Weights of a small image classifier: width 192, 295000 training examples.
Rows from block 7 of a small image classifier, named by matrix and row number. Rows with one number within an expert belong to one neuron, the router's apart. Each number is 128 + 24 x the weight over its row's rms, rounded and kept within 0 to 255. All counts start at 0.
Before each expert's rows are labels from the 100 images, of 14848, where the router gives the expert most weight on average: "colour at peak" is the nearest of a few named colours to the mean colour under the peak. Only what is clearly more common there than usual is listed. The data: histories of elementary cellular automata, time running down.
# router: router (model.blocks.7.mlp.router.weight, 16x192, trained with AdamW), inputs 64-127
# up: expert up (model.blocks.7.mlp.up, 16x48x192), inputs 64-127
# down: expert down (model.blocks.7.mlp.down, 16x192x48, transposed), outputs 64-127

# expert 10
colour at peak: black
router.10 [155 127 115 145 123 122 148 134 176 145 132  97 165 121 109 143  72 115  96 150 150 101 165 128 126  80 152 130  93 174 140  86 138 102 132 130 144 131 114 130 123 102 143 160 145 127 169 157 150 132 158 153 138 144 141 130 124 138 112 144 130 118 106 127]
up.0 [135 149 133  95 128 112 182 135 146 108 123 151 116 108  65 130  88  97 140 136 129 149 184 125 191 132 145 152 136 160  98 128 117 129 163 157 127 125 137 105 177 169  66  99 137 160 123 121 146 105 149 158 106 128 134 123  97 106 145 127 125 178 127  99]
down.0 [158  89 181 186 129 124 148 109  84 148 137 137 136 128 142 147 157 157 150 133 139 120 168  89  81 106 103 138  69  95 161 118 147  82 107 108 125 107 149 152 134 110 131 148  83 146 147 155 139 133 149 143 140 143 116 104 189 127 105 123 118 128 178 116]
up.1 [110 129 142  93 117 162  99 161 104 118 149 116 100 146 123 155 164 105 192 177 152 134 118 155 143 149 112 170 124 148 158  70 127 130 127  94 123 103 114  76 144 165  95  87 132 113 124 131 129  97 164 111 117  96  99 123 132 130 152 124 114 102  96 123]
down.1 [151  59 134 143 123 149  81 106 121 130 162 124 116 146 144 126 113 142 135 122 146 117 143 131 181 140  57 181  96 137 133 158 129 125 155 149 102 104 114 161 136  97 119 105 182 164 128 145 123 155 136 168 159 155 120  98 105 125  86  84 121 144 160 167]
up.2 [ 89 122 128 134 125 110 174 122  89 121 127 196 148 101 149 118 110 163 130 116 114 163 123 141 124 104 177 107 162 106 134 137 129 105 133 114 169 147 107 118  89  59 105 132 133 154 116 116 158  98 177 152 109 118 151  93 138 126 109 148 132 120 113 142]
down.2 [137 119 155 203 128  94 137 105 132 120 118 115 136 105 142  94 120 117  90  90 144 107 205 127 121 151 120 154 128 183 165 118 136 106 101 181 130 121 122 138 149 178 136 158 127 135 169 124 157 148 115 109  85 129 129 145 118 102 129 128 126 120 113 118]
up.3 [115 106 139 141 139 118 106 106 171 123 150 107 102 122 122 161 127 103 132 118 173 102 126 134 152 123 140 104 130  89 141 133 123 113 152 122 178 141 118 130 142 133 122 190 115 159 124 119 144  77 124 131 157 135 138 162 112 122 143 116 131 147 162 111]
down.3 [148 120 109 144 172 140 134  75 134 122 145 129 113 112 120 158 111 118 142 146 132 155  96 124 188 190 147 173 159 122 148 133 137 148 111 147 126  94 147 141 164 107 135 100 142  83 152 117 119 103 104 130 140 156 143 116 133 112 102 109  98 142  80 134]
up.4 [109 143 145 150 111 139 117 125 125 104 130 134  97 100 178 138 125 114 167 160 100 124 119  90 132 137 111 132  98 126 136 134 116 127  81 136 132 107  80 168 142 101 133 160 154 134  95 134 129 138 112 128 125 100 154 144 103 153 141  76 145 154 127 134]
down.4 [125 109 124  99 132 148 136 129 148 165  94  88  87  96 149 141 123 117 181 120 153 124  98 132 130 190 110 111 134 136 136 113 129  69 122 120 148 113 135 129 116 152 160  97 140 124  94 127 111 159 130  93 146 114 166 148 147 144 121 134 131 146  91 163]
up.5 [136 122  89 116 127 166 161 131  99  97 107 108  76 162 116 137 153  90 152 156 125 118 140 122 198 111  87  95 134 168 146 129  83 150  80 153 125 122 173 162 132 108 131 138 155 136  80 172 135  92  73 178 101 117  93 139 137 129 140 115 153 147 173 107]
down.5 [100  84 145 157 135 102 117 127 145 146 127 103 140 131  85 156 151 130 134 120 107  98 153 110 112 163 119 168 154 156 131  91 160 127 158 107 132 157 126 125 115 112 134  96 130 175 104 117 130 148  91 121 118 178  99 103 145 134 154 166 123  98 111 117]
up.6 [122 119 115 134 117  93 103 116 133  83 111 153 121 117 148 129 129 125 134 144 167  99 131 146 150 179 127  87 165 110  99 173 132 157 125 136 160 122 134 116 100  81 121 156 102 116 116 129 129 133 117 103 127 127  99 103 140 170 163 125 109 151 127 116]
down.6 [189  89 138 154 145 153 160 123 117 137 131 127 115 140 148  80 102 202 147 114 160  98 128 141 115 142 115 121 106 139  82 119 120 137 122 147 142 114 138 139  89  97 134  69 142 136 154 136 106 115 121 130 104 109 111 135 128 112 165 153 176 102 124 150]
up.7 [159 110 117 111 123 137 138 107 134 168 132 179 117 141  89 121 142 125 125 116  77 119 152 139 151 100 140 102 145 145 117 139 131 112 129 117 120 114 152 139  93 151  85 163 124 105 154 121 107 133 128  98 123 117  98 146 142 120 146 110 120 110 127  81]
down.7 [108  94 144 144 126 131 151  91 130 135 148 134 156 157 103  65 162 125 155 131 120 134 102 120 112 109  90 135 100 152 109  97 120 156 139 114 130 153 126 175 151 119 126 144  83 114 140 131 148 109 137 138 138 111 150 132  88  99 149 126 108 128  87 156]
up.8 [107 104 153 136 126 119  99 131  98 131 132 154 126 126 110 140 112 153 151 166 113 133 112 120 122 145 128 120 133 123  82 143 140 101 172 132 118  94  85 106 145  98 143  99 107 107 138 156 159 106 145 139  90 124 137  82 142 145 159 124 112 109 124 137]
down.8 [150 118 126 129 115 119 121 125 147 145 127 158 134 155 187 146 125 117 135 147  86 119 139 137 103 156 152 152 111 146 117 184 128 123 121 107 152 136 126  80 179 176 105 114 167 131 142 176 132 149 122 133  90 118 145 127 137  80 121 105 152 131 145 152]
up.9 [ 69 113 167 132  86 115 139 143 133 148 130 128 148 151 131 122 147 134 130 131 127 142 104 111 148 116 116 182 129 180  95 109 139 136 105 119 113 147 120 139 162 136 154 113 120 123 149 128 116  95 141  70 101 147 114 116 143 129 156 111 112 119  96 158]
down.9 [130 114 156  82 139  91 171 132 132 130  78 128 126 156 170 180  96 129 163 153 116 142 133 141 155 108 112  99  98 119 125 167 106 162 110 153 128 131  98 136 159 145 112 139 120 140  85 115 110 134 135 153 135 160 130 121 157 130 157  93 141 117 119 148]
up.10 [124 119 152 157 134  87 160 142 116 148  95 149 128 139 106 125 125 132 124 147 131  81 170 138 101 147 136 135 138 141 105 102 167  92 118  91 148  94 160 119 136 120 112 114 139 114  92  97 155 106 141 109 166 140 141 105 118 119  98 157 148 157 131 149]
down.10 [168 132  88 124  74 168  92 162 147 159 158 126 154 117 142 169 119  98 130  93 137 137 125  85  99 110 158 156 143  94 146 149 125  98 154 124 158 143 125 161 121 161 115 140  96  91 137 162 150  97 156 134 129 120 122 117 117 171 134 155 112 110 172  90]
up.11 [175 134 121 129 126 147  93 122 126 123 136 147 202 126 133 135 110 153 124 140 143 107  77 158 127 133 100 147 131 151 122 144 114 135  86 101  94 173 127 134 150 118 109 104 115 134 112  81 137 102 125 178 114 113 139 128 121 148 112 134  88 149 105 130]
down.11 [140 127 146 103 132 140 118 125 134 153 131  49  92  84 124 131 152 119 165  39 110 110  99 164 143 160 101 129 119 124  84  96 168 116 124 171 104 135 118 124 121 164 149 136 135 144 108 118 126 155 119 104 136  99 126 114 155 125 160 128 130 117 132 176]

# expert 1
colour at peak: black
router.1 [131 162 127 154 108 126 150 119  93 103  88 147 102 147 155 119 154 150  95 182 131 129 133 121 131 121 134 136 130 127 139 152 114 105 136  89 160  59  93 137  86  74 121 152 122 129 123 109  80 155 116 125 126  92  99 159 123  95 183 170 133 139 149 119]
up.0 [129  94 142 101  87 168 136 127 112 153 153 103 158 142 151 145 121 118 126 137  83 165 122 127 132 176 144 136 107 145 123 131 127 111 169 138 122 182 123 114  96 122 146 144 127  94  62 153 170 125  97 128  98 119 141 141 129 151 103 136 117  99 144 126]
down.0 [140  80 133 120 115  98 135 130  89 152 149  75 112 106 139 137 111 131 132 156 118 119 140  83 108 108 120 163 121 144 122  86 157 169 100  96 136 125 117 130  92 132 104 154 124 115 124 135  77 125  81 145 118 133 142 139 115 166 174 135 135 107 167 160]
up.1 [ 92 132 124 120  98 145 148 118 125 101 118  94 144 132 128 142 100  91 155 153 155 145 168 161 117 140 104 126 141 113 152  79 136 122 151 110 162 125  87 114  76  95 163  98 112 106 125  78 120 115 109 137 138 105  86 168 108 110  82  99 130  99 183 102]
down.1 [165 117 120 152 141 121 100  79 123 161 130 106 111 171 130 113  96 124 137  95 135 128 143 134 101 138 136 169 121 152 110 135 140 156 114 144 115 143 148 176 119 125 150 124 113 103  73 130 112 133 120 139 149 130 113 122 136  97 123 125 100 175 109 132]
up.2 [101 154 114 131 147 170 146 130 149 120 153  73 105 131 143 137 110 106 126  92 110 142  92 167 112 113 112 131 128 141 116 184 130 119 119  83 123 114 116 108 116 130 133 151 108 121 146 145 141 128 132 173 164 126 129 126  93 152 115 146 124 158 136 135]
down.2 [103 134 133 118  96 150 148 114 114 113 113 157 122 161 142 115 158 170  96 133 109 153 100 133 169 137 111  85 122 131 134 125 127  75 143 152  90 138 111 151 123 147 135 118 121 147 116 104 118 109 118 115 116 135 124  84 158  91 131 110 128 114 141 133]
up.3 [109  99 119 156 145  96 125 126 107  81 117 118 119 118 144 115 168 140 105 177 167 117 114 113 129 154 135 155  96  83 143 102 106 150 144 123  75 181 116 117 150 141 134 171 139 107 105 105 126 111 112 159 138 130 143  99 132 124 109 145  78  95 152 127]
down.3 [103  77 115  98  93 136 116  99 110 120 141  99 119 111 185 179 175 122 137 124 113  94 126  76 116  73 141 183 127 101  94 126 140 150 137 111 156 131 131 108 122 115 122 168 156 100 117 106 105 117 120 150  94 161 162  87  91 132 115 145 129  99 111 125]
up.4 [138  92  94 116  95 142 123 173 142 111 130 155 145 124 134 117 125 149 125 103  84 120  84 133 133 101 100 138  92 120 115 146 110 110 173 149 121 132  95 131 129 121 140 131  99 117 146 144 116 143 116 112  78 147 130  55 123 102 151 119 138 123 184 122]
down.4 [138 177 130 152 162  83 104 115 132 165 101 117 111 124 110 187 134 128 140 144 155 149 149 158 112 106 140 131 167  85  99 164 134 181 133 100 139 174 136 127 103 115 123 114 136  89 140 138 106 159 123 118  92 150  99 136 164 129 144  91 128 157  94 150]
up.5 [138 111 141 170 203 173 123 120 110 122 114 134 134 170 134 126 114  89 159 142 133 136 121 150 102 101 145 134  96 143 135  91 109 124 187 161 127 117 106  97 117 148 103 119 110 175 134 134 109  91 119 104 140 174 124 144 148 108 143 126 160  87 127 105]
down.5 [151 100 101 172 110 103 104 131 121  77 183 119 137 108 106 166 127 133 123 121  81  99 142  89 110 129 162 149 163 157 133 146 156  92 159 175 115 143  91 165 134 101 117 163 105 101 138 166 109 138 134 113  96 142 148 119 108 109 130 113 123 127 166 132]
up.6 [125 105 136 140 146 173 133 123 131  99 134 159  99 129 119 162 127 153 122  95 127  97 138  88 126 109 100 141 156 101 131 140 129 136 119 145 128 145 151 135 154  81 153 140 119  94 120 141 128 156 154  68 131 123 155 145 149 137 118 129 113  80 121 130]
down.6 [123 125 123 189 124 113 150 111 134 140 114 127 109 107 123 143 131 136  95 152 106 143 124 181 123 147 171  98 130 130 109 135 141 144 125  85 100 139 144 171  93 171 131 147  81 110 165 165 169 134  95 114  95 166 104 133 123 109 141 149 178  91 125 111]
up.7 [108 136 135 158 148  96 138 132 170  92 167  98 143 187 111 146 106 157 114 129 107 130 182 151 103 138  80 106 124 152 136 154 124 102 100 116 152 151 118  64 136 118 122 121 124 128 141 111 141 143 102 117 119 152 119 116 119 148 134 154 103 136 113 174]
down.7 [132  86  95 108 166 121 134 156 111 122  92 111 132 133 113 144 178 129 151 112 125 161 115 129  91 143 115 130 147 139 146 115 107  76 138 105 123 117 116 103 161 149 138 128 164 121 139 149 127  85 146 161 142 162 143 159 138 155 149 122 102  83 110 151]
up.8 [165 139 145 131  78 162 121 136 122 169 144 180 130 104 149 155 133 127 112 150 106 140 128 126 137  99 139 132 117 109 177 126  96 150 120 119 132 125 135 145 119 125 152 117  87 133 155 130 109 141 122  96 125  81  98 142 133  93 114  86 105 138 156 157]
down.8 [113 147 125 138 159 110 129 137 170 119  99 130  89 145  76 112 125 117 115 121 143 113 145 132 136 110 167 107 182 150 101 150 117 116 130  75 129  94 103 137 136 117 121 142 149 131 113 144 147  97 116 137 117 139  81 109 143 145 139 135 153 126 101 138]
up.9 [ 87 153 112  91 178 120 126 111 182 179 108  97 141 107 149 123 128  97 102 136 133  94 162 122 145 129 130 120 135  91 169 164 130 113 107 103  86 130 114 112 129 112 116 110  99  96 170 152 117 115 148 143 134 118 166 117 114 123 120 127 139 128 143 147]
down.9 [140 107 127 179 110 156 163 130 131 134 151 105  71 136 135 124 170 143 133  94 144 174 121 109 142 110 113 149 135  93  86 139 128  98 118 149 163 148 149 101 129 147 119 124 139  89 116 156 116 112  98 135 138 153 132 155 115 145  81 114 145 164 160 126]
up.10 [ 88 112 149 135 139 125 118 118 132 100 132 130 114 116 120 119 101 142 111 134  97 116 103 100 137 117 149 110 153 115 141 134  96 121 137 137 119 108 172 126 149 109 103 108 163 143 122  81  75 149 114 130  97 107 144 105 135  99 159 150  93 188  97 152]
down.10 [142 153 160 148  96 102 131 130 105 143 193 114 130 112  82 130 124 123 147 107 148 153 150 142 132 106 132 146 129 138 110 152 156 127 123 113 105 132 137 116 166 136 117 107 120 117  89 131  93 125 117 107  81 149 137 131 177 106 135 132 143 158 147 136]
up.11 [118 124 153 170 124 137 135 111 137 140 111 133 151 130  91 108 118 158 120 133 134 190  94 140 153  93 158 129 121 133 100 127 148  93 128 141 103 140  91 114 139 147 133  80 122 131 102 114 126 106 131 103 120  82 114 145 116 135 160 104 172 145 128  93]
down.11 [134 142 136  99 128 108 125 140 122  86  92 124 129 106 109 133 162  81 202 131 138 116 119 116 169 146 162 139 191 129 126 169 195 128 147 121 137 117 117  74  79 140 114 128 140 143 142 166 160 171 154 148 135 132 142 120 122 122 135 133 115 125 117 123]

# expert 3
colour at peak: white
router.3 [100 147  76 127 101 141 143 130 156 118 140 114  86 113 148 140  83 172 133 132 115 135 114 158 126 134 120 155 150  96 140 108 163  89 117 177 126 123 123 125 152 172 161 147  97 132 169  94 130 155 189  78 143 109 128 144 164 154 152  82 131 143 155 117]
up.0 [119 145 133 137 128 118 131  80 107 137 136 155 148  90 140 122 150  99 160 121 150 136  95 114  81 137 184 126 130 106 113 164 125 115 167 128 121 111 169 112 126  97 120 141 155 174 126 150 138  96  86 112 103 136 118 156 154 125  72 130  78  93 129 130]
down.0 [113 140 105 141 132 114 120 130 144 123 153 116 118 148 127 107 147 109 161 131 125 103 101 136 149 137  97 117 104 124 153 138 123  76 103 121 165 159 149 164 146 138 137 126 136 166 131 112 150 162 132  91 138  72 112 112 125 164  80 147 119 123 157 130]
up.1 [122  96 124 140 135 146 171 152 147 156 135 123 165 158 119 100 139  92 104 133 132 116 147 157 130  82  83 152 152 111 127 120 148 168 120 155 113 158 157 136 139 102 136 106 132  85 147  88 149 163 152 164  57 127 126 140 122 113 156 151 133 111 134 117]
down.1 [119 146 101  86 133 127  86 153 101  93 104 131 113 148 132 121 148 158 132 140 166 151  97 122  87 141 145 124 149 137 148 133 144  89  93 121 132 130  93 111 153 170  68 121 141 167 129 131  99 109 138 133 164 152 114 149 162 169  85 146 147 158  87 136]
up.2 [142  87 156 116 123 115 143 133  94 112 158 119 140 144  76 154 123 152 106 133 140 145 142 123 170 120 162 172  99 123 142 147 139 106 128 145 128 146 136 147 136 111 179 128 139 152 135 116 126 121 104 122 109 145 133 114 154 129 105 104 162  91 116 102]
down.2 [126 123 137 130 112 106 123 125 131 111  99 150 110 117 147  92  89 112 131 111 141 157 152 100 122 118 132 156 139 117 151 101 131 136  93 152 115 138 143 143 148 130 119  95 124 108 116 134 143  91 134 146 142 131 105 117 112 217 160 174 153  91 165 160]
up.3 [128 108 118 139 137 116 140 131 155 103  94 116 136 117  71  94 129 114  91  98 116 104 194 110 174 144 164 135 139 103 142 136 156 123  92 121  85 119 142 139 168 166  84 121 171 130 137 103 149 118 129 147 151 122 127 101 120 139 137 101 108 113  56  77]
down.3 [115 155 105 164 126 112 128 162 100 112 121 135 106 106 115  94 114 126 130 113 100 102  92 105 144 132 137  97 153 145 103 122 115 121 121 142 110 183 120 127  98 137  96 130 116 159 125 138 159 110  82 151  99 100 134 141 142 152 134 170 157  99  87  93]
up.4 [131 138 121  93 141 127 158 155  61 136 126 140 193 132  94 114 109 136 149 125 113  93 104 136 118 123 121 117 118 168 164  97 112 123 104 128 130 151 142 123  75 104 129 137 103 144 146 140 122 135 182 176 136 148 152 155 125  95 156 183 124 125 127  97]
down.4 [120  81 104 100 136 111 108 172 120 127 132  98 144 124 127 133  94 102 181 117 181 151 118 160 127 134  70 121  91 111 112  85 114 134  97 132  61  92  63 142 133 165 142 147 142 101 130 101 146  97 130 130 137 141 112 178 132 111 122 167 123 121 128 146]
up.5 [144 146 139 169 152 113 159  94 128 131 136 170 178 163 129 142 109 158 145 128  97 139 133 163 125 139 135 136 132 129 126 112 117 154 133 141 100  92 183 116 128  93 128 178 109 114 126 109 133 114 116  98 111 129 133 145 109  68 124 163 159 106 152 166]
down.5 [129 158 144 158 121 124  82 126 181 149 148  81 156 152 178 122 156 117 162 120  99 102 137 100 106 150 120 126 108  97 123 146 127 145 118 113 110 107 149 136 146 125 107 119 108 168 128 115 118 110 134 113 147 141 131 130 136 128  96 122 108 111 126 100]
up.6 [103 116  74 109 120 132 101 139 136 148  81 154 137 144 132 170 123 138 128 150 156 107 123 120 140 138 136 123 132 142 137 123 110 114  95 142 152 128 126 109 149  86 146 152 149 150 151 132 164 117 116 140 147 166 132 135  96 106 137 139 146 134 146 119]
down.6 [140 121 162 114 158 175 112 128 105 103 162 118  89 125 107 118 129 123 117 119 112 157 109 112 148 149 150 157 105 150 137  98 101  82 106 133 131 143 160 168 115 130 111 100 130 169 125 119 120 150 128 119 146 101 156 124 128 142 116 132 152 111 145 120]
up.7 [107 137 115 118 105 129 114 140 106  82 182 128 104  96  99 120 146 136 116 142 149 121 155 141 103 174 128 124 163 140 119 106  98 144  97 124 112 137 122 103 116 105  99 118 136 160 147 131 105 148  85 159 129 142 142 108 115 163 150 158 189 108 114 117]
down.7 [ 94 155 159 154  97  87 125 109 119 149 124 119 152  95  83 132 135 127 130 136 162 137 180 128  96 130 160 174 144 143 127 112 146 123 110 124 104 164 111 113 171 136 152 169  96 118  98 140  91 137 126  99 179 160 122 107 101 131 146 161 155 140  99 107]
up.8 [ 87 107 148 164 133 125 113 126 158 125 167 129 154  98 158 105 115  80 118 123  86  88 170 143 122 149 158 134 159 126 124 151 136 127 136 140 112 162 165 119  95 145 109 146 137  89 134 115 115 104  82 133  89 151 113 123 133  90 131 142  83 154 146 117]
down.8 [123 144 135 156 113 167 141 131 143 126 138 104  56 127 115  95 108 140 130 112 143 114 139 146 142 140 112 153  93  84 121 104 123 157 159 182 129 124 105 152 106 107 155 109 138 147 109 131 196 129 131 130  58  87 110 148 166 144 162  91 105 145 131 162]
up.9 [147 167 105 147 138  89 102 123 113 135  98 133 124 102 161  86  82 164 179 100 135 162  98 148 149 139 166 162 136 137 136  90 126 137 127  92 134 161 144  86 124 103 137  86 111 120 140 162 128  68 140  98 160 144 178  92 152 141 185 161 102 143 127 140]
down.9 [150  96 130 154 118  91 101  72 138 116 145 135 163 162 163 138 122 117 122 170 133 148 156 177 125 135 100 110 158 134 127 105 157 135  90 154 138  83 158 149 160 141 164 120 152 122 141 113 135 105 136 153 106 144 110 142  95 131 113 142 140  65 159 194]
up.10 [ 76 115 175 145 141 107 117 172 133  98 134 112 109 114 153 101 131 116 113 146 131 127 103 156 161 119  83 106 124 119 138 122 119 120 117 120 143 121 124 132 158 127 110  81 159 140 111 112 168 114  95 111 137 115 130 101 151 159 136  93 103 163  84 145]
down.10 [ 95  87  67 110 116  84 121 142 136 138 114 109 118 146 129 132 171 148 139 178 116 147 127 142 168 116 103 119 130 190  99 114  97 122 115 166 146 149 154 126 145 130 117 125 107 119 141 132 106 143 140 145 146 134 147 146  75 158 110 149  99  91 115 106]
up.11 [132 164 156 159 139 107  84 138 115 118  99 137 123  99 124  97 120  95 143 169 128 123 133 163  90 140  96 131 123 119 140 151 101 224 121 166 126 133 135 133 138 128 132 118 129 121 141 139 143 118 142 122 159 149 139 118 125 124 139 143 163 194  99 118]
down.11 [ 81 103 107 141 113 199 137 106 112 120 107 120 155 142 146 126 108 116 120 112 136 144 127 158 131 129 113 140 132 182  97  45 116 167 117 131 119 145 165  89 143 130  72 149 136 112  96 160 170 145 110 112 129 140 118 147 146 121 100 105 139 101 153 147]

# expert 0
colour at peak: black
router.0 [ 99 109  95 152 113  97  94 124 101 120 174 110  87  91 138 124 141 156 137 119  98 186 138 160 102 123 134 164 154 152 162 142 117 114 167 106 122 210 139  96 109 185  71 111 138 156 122 114 117 131 141  91 115 138  89 106 133 114 143 144 131 111 150 122]
up.0 [140 157 126 120 107 144 133 142 143 131  69 117 139 110 117 105 130 133 130 143 138 136 107 142 146  99 115 128 110  78 137 146 160 122 126  89 150 108 137 100 110 124 143 185 123 113 109 126  95 161 107 125 117 142 155  93 123 104 120 177 124  86  93 169]
down.0 [165 106 137 129 145 130 137  73 133 119 144 109 122 117  79 178 130 136 134  80 113 110 153 155 147 120 116 167 145  91  99 123 183 122 154 141 152 151  92 140 108 149 145 154 148 109 123 140 130 150 139  72 129 152 106 123 160  93 128 159  97 173 116 134]
up.1 [155 144 117 138 110 118 101 104 126 132 129 133 128 116 147 130 125 123 111 103 184 144 118 135 176  91 116 164 121 149 139 141 118  80 129 117 135 174 132 131 132 165 119 172 109 172 189 150 149 128  73 113 134 121 120 152 149 133 105 123 125 105 100 142]
down.1 [106 147 186 141 108 158 114 162 119 119 107 120 123 139 111 129 119 162  91 158 123 136 127 148 115 121  98 147 163 121 124 124 105 126 120  75  90 116 142 116 126 111 120  97 136 158  85 108 139 156 110 140 129  92 105 108 109 125 151  58 163 142 181 135]
up.2 [126 135 125 136 111 157 128 141 121 150 116 110 110  98 128 114 151 112 146 128 139  72 108 121 167 127  94 136 130 160 128 112  86 122 161 142 191 133 142 125 104  83 123 137 118 101 135 121 116  96 159 123 135  96 132 147 103 139  93  95 143 114 125 127]
down.2 [ 93 152 121 128 137  90  72 121 106  84 107 155 129 140 135 152 123 113 153 141 137 155 122 149 138 153 115 111 149 112 121  83 103 131 129 134 121  86  99 158 150 119 115 109 130 145 105 140  97 112  93 171 105  98 159 142 152 100 109 142 135 119 130 142]
up.3 [124 147 150 114 150 146 124 142  93 125 146 175 107 144 158 140 116 137 123 154 101 131  81 115 126 113 150 126 121 132 125  77 134 105 168 161 150 129 143 114 112 123 155  84 138 149 150 149 153 133  87 113 133 143  98 126 156 148 166  96  84 159 137 149]
down.3 [139 111  86 150 139 168 159 125 145  87 110 113 175 108 171 133  99 122 169 150 100 122 102 109 142 134 104 113  55 150 118 155 133 156 145 143 163 126 160 142 153 107 140 124 135 117 120 158 146 142 111 116 146 115 174 115 100 137 151 121 154 148  99 150]
up.4 [129 132 126 116 141 150 151 123  95 155 136  93 129 120 121 126 142 127  95 101 139 165 123 150 129 115 131 136 140 128  87 144 142  87 124 148 178 149  60 169 135 161 136 152 113 128 117 130 149 117 148 114 146  75 112 199 117 138  91  98 153 139  78  83]
down.4 [164 110 148 125 159 145 156 107  92 139 126 131 160 107 126 139 143 120 130 106 124 112 156 171 114  95  93 123 132 156 138 110 138 165 105  82  97 127 106 147 157 111 153 151 105  83 103 133 106 156 123 161 162 111 153 160 139 124 155 116  70  95 127 139]
up.5 [134 182 152 127 168 119 109 146 118 132 120 155 139 119 163 124 137 145 158 125 104  80 131 108 154 134 183 123 137  84 124 117  97 116 139 145 142 132 142 110 142 135  91 145 156 139  96 112  70 140 100 179 103 106 125 140 117 115 135 128  84 134 165  77]
down.5 [136 139 138 147  87 153 142 142 106 118 134 137 118 133  97 112 167 112 134 118  92 125 135 158 145 159  87 148 110 130  99  74 151 157 176 149 132 122 160 137  88 144 180 133 128 137 108 164 107 148  99 150 141 116  96 107 115 170 133  81 125 104 103 170]
up.6 [160 111 147 125 145 116 152 156 138 121 118 124 118 113 127 118 129 132 135 138 160 154  98 107 153 116 115  94 131 168 132 109  84 123 123 125 148 171 120 130 143 111  94 107 101 108  80 161 154 162 140 126 135 128 149 132 121 137 102 107 126 115 133 133]
down.6 [117 139 170 132 116 138 159 109 134 146 115 141 138 101 164 149 118 163  86 111 119  83 143 143 149 112 155 133 113 131 110 182 127 159 132 143 138 154  87 154 147 124 117  71 133 121 146 116 120 130 138 133 155 138 102 135 163 119 145  79 116 162  77 149]
up.7 [119 139 101 101 150 166 159  79 127 111 113 125 114 133 118 164  92 136 133 123 103 135 104 138 106 132 170 127 117 174 116 148 160 181 111 139 144 171  93 144 160 145  74 141  72 156  78 125 143 136  76 111 122 114 152 123 140 128 158 142 100 118 137  91]
down.7 [116 143 167 134 156  76 158 148 156 155 162 121 126  98 146 118 129 144 140 143 120 167 130 105 144 177 138 129 119 136 142 155 140 156 100 147 148 106 152 139 129 177 116 131 126 153 168 117  81 135 138 105 151 123 137 145 147 132 109 158 149 112  81 151]
up.8 [126  81 108 141 144 142 205 114  90 141 142 141 136 136 148 121 115  93 204 148 145  95 172 146 109 107 109 136 173 134 105 132 102 136 140 178 150 139 100 111 119 140 135 143 104 130 111 165 101 113  95 141 159 131 148 115 143 132 145 100  76 142 122  95]
down.8 [136 179 152 118  97  87 130 129 155 143 111 164 159  99 137 151 149 117 116 172 146  84 122 115 143 140 137 132 104 135 126 131 148 171 172 121 136 118 163 172  84  90 125 126 183 137 110 102 116 142 160 114 107 134 108  83 128  90 140  61 135 103  90 147]
up.9 [135 109 128 138 109 116  87 114 129 165  92 147 100 107 164 133 120  65 103  62 168 114 129 140 102 109 183 108 145 130 132 127 136 131 111 171 136 127 124 123 185  92 173 118 105 120 156 149 134 111 150 126 124 151 157 108 126 104 148 145 130 115 104 132]
down.9 [139 149 105 134 141 122 177  85 129 166 133 156 114 111 130  83 135 102 131  72 147  86 127 138 130 162 117 167 125 118 130  90 140 160 111 134  89 155 159 163  94 114 152 144 115 112  99  84 132 144 166 153  90 148 113 123 158 126 161 118 127 142 157 114]
up.10 [128 103 123 126 111 136 133 135 144 114 139 202 105 123 169 162 148 139 148 108 120 159 140 133 127 133  80 119  65 156 105  99 114 135 140  72 125 115 123  84 147 121 125 127 146  94 142 143 136 159 137 168 108 112 122 155 102 170 119 146 154 129 129 128]
down.10 [130  90 106 123 135 115 101  93 116 120 151 174 140 148 128 120 115  97 126 117 142 137 132 108  88 125 116  92 107 117 126 164 101 154 129 118 138 136 117 115  80 124 143 108  94 144 117 112 157 120 129 121  85 120  92 131  89  93  86 145 114 135  99 132]
up.11 [102  98  73  87 116 119 152 135 139 144 182 128 141 123 164 126 111 128 124 116 113 136 122  94  89 137 129  91 126 121 148 113 143 130 110 130 117  98 120 147 124 122 124 105 118 156 101 144  99 154 100 144 169 135 121 117 123 155 125 126  98 124  82 136]
down.11 [166 136 176  73 129 121 147 164 123 136 134 121 138 130 191 131 139 149 152 151 176 162 148 118 162 147 131 150  85 140 128 181 116 133 146 104 150  98 116 160 129 122 124 135  98  56 102 149  96 118 105  90 118 118 110 130 151  99 146 120 121 116  95 104]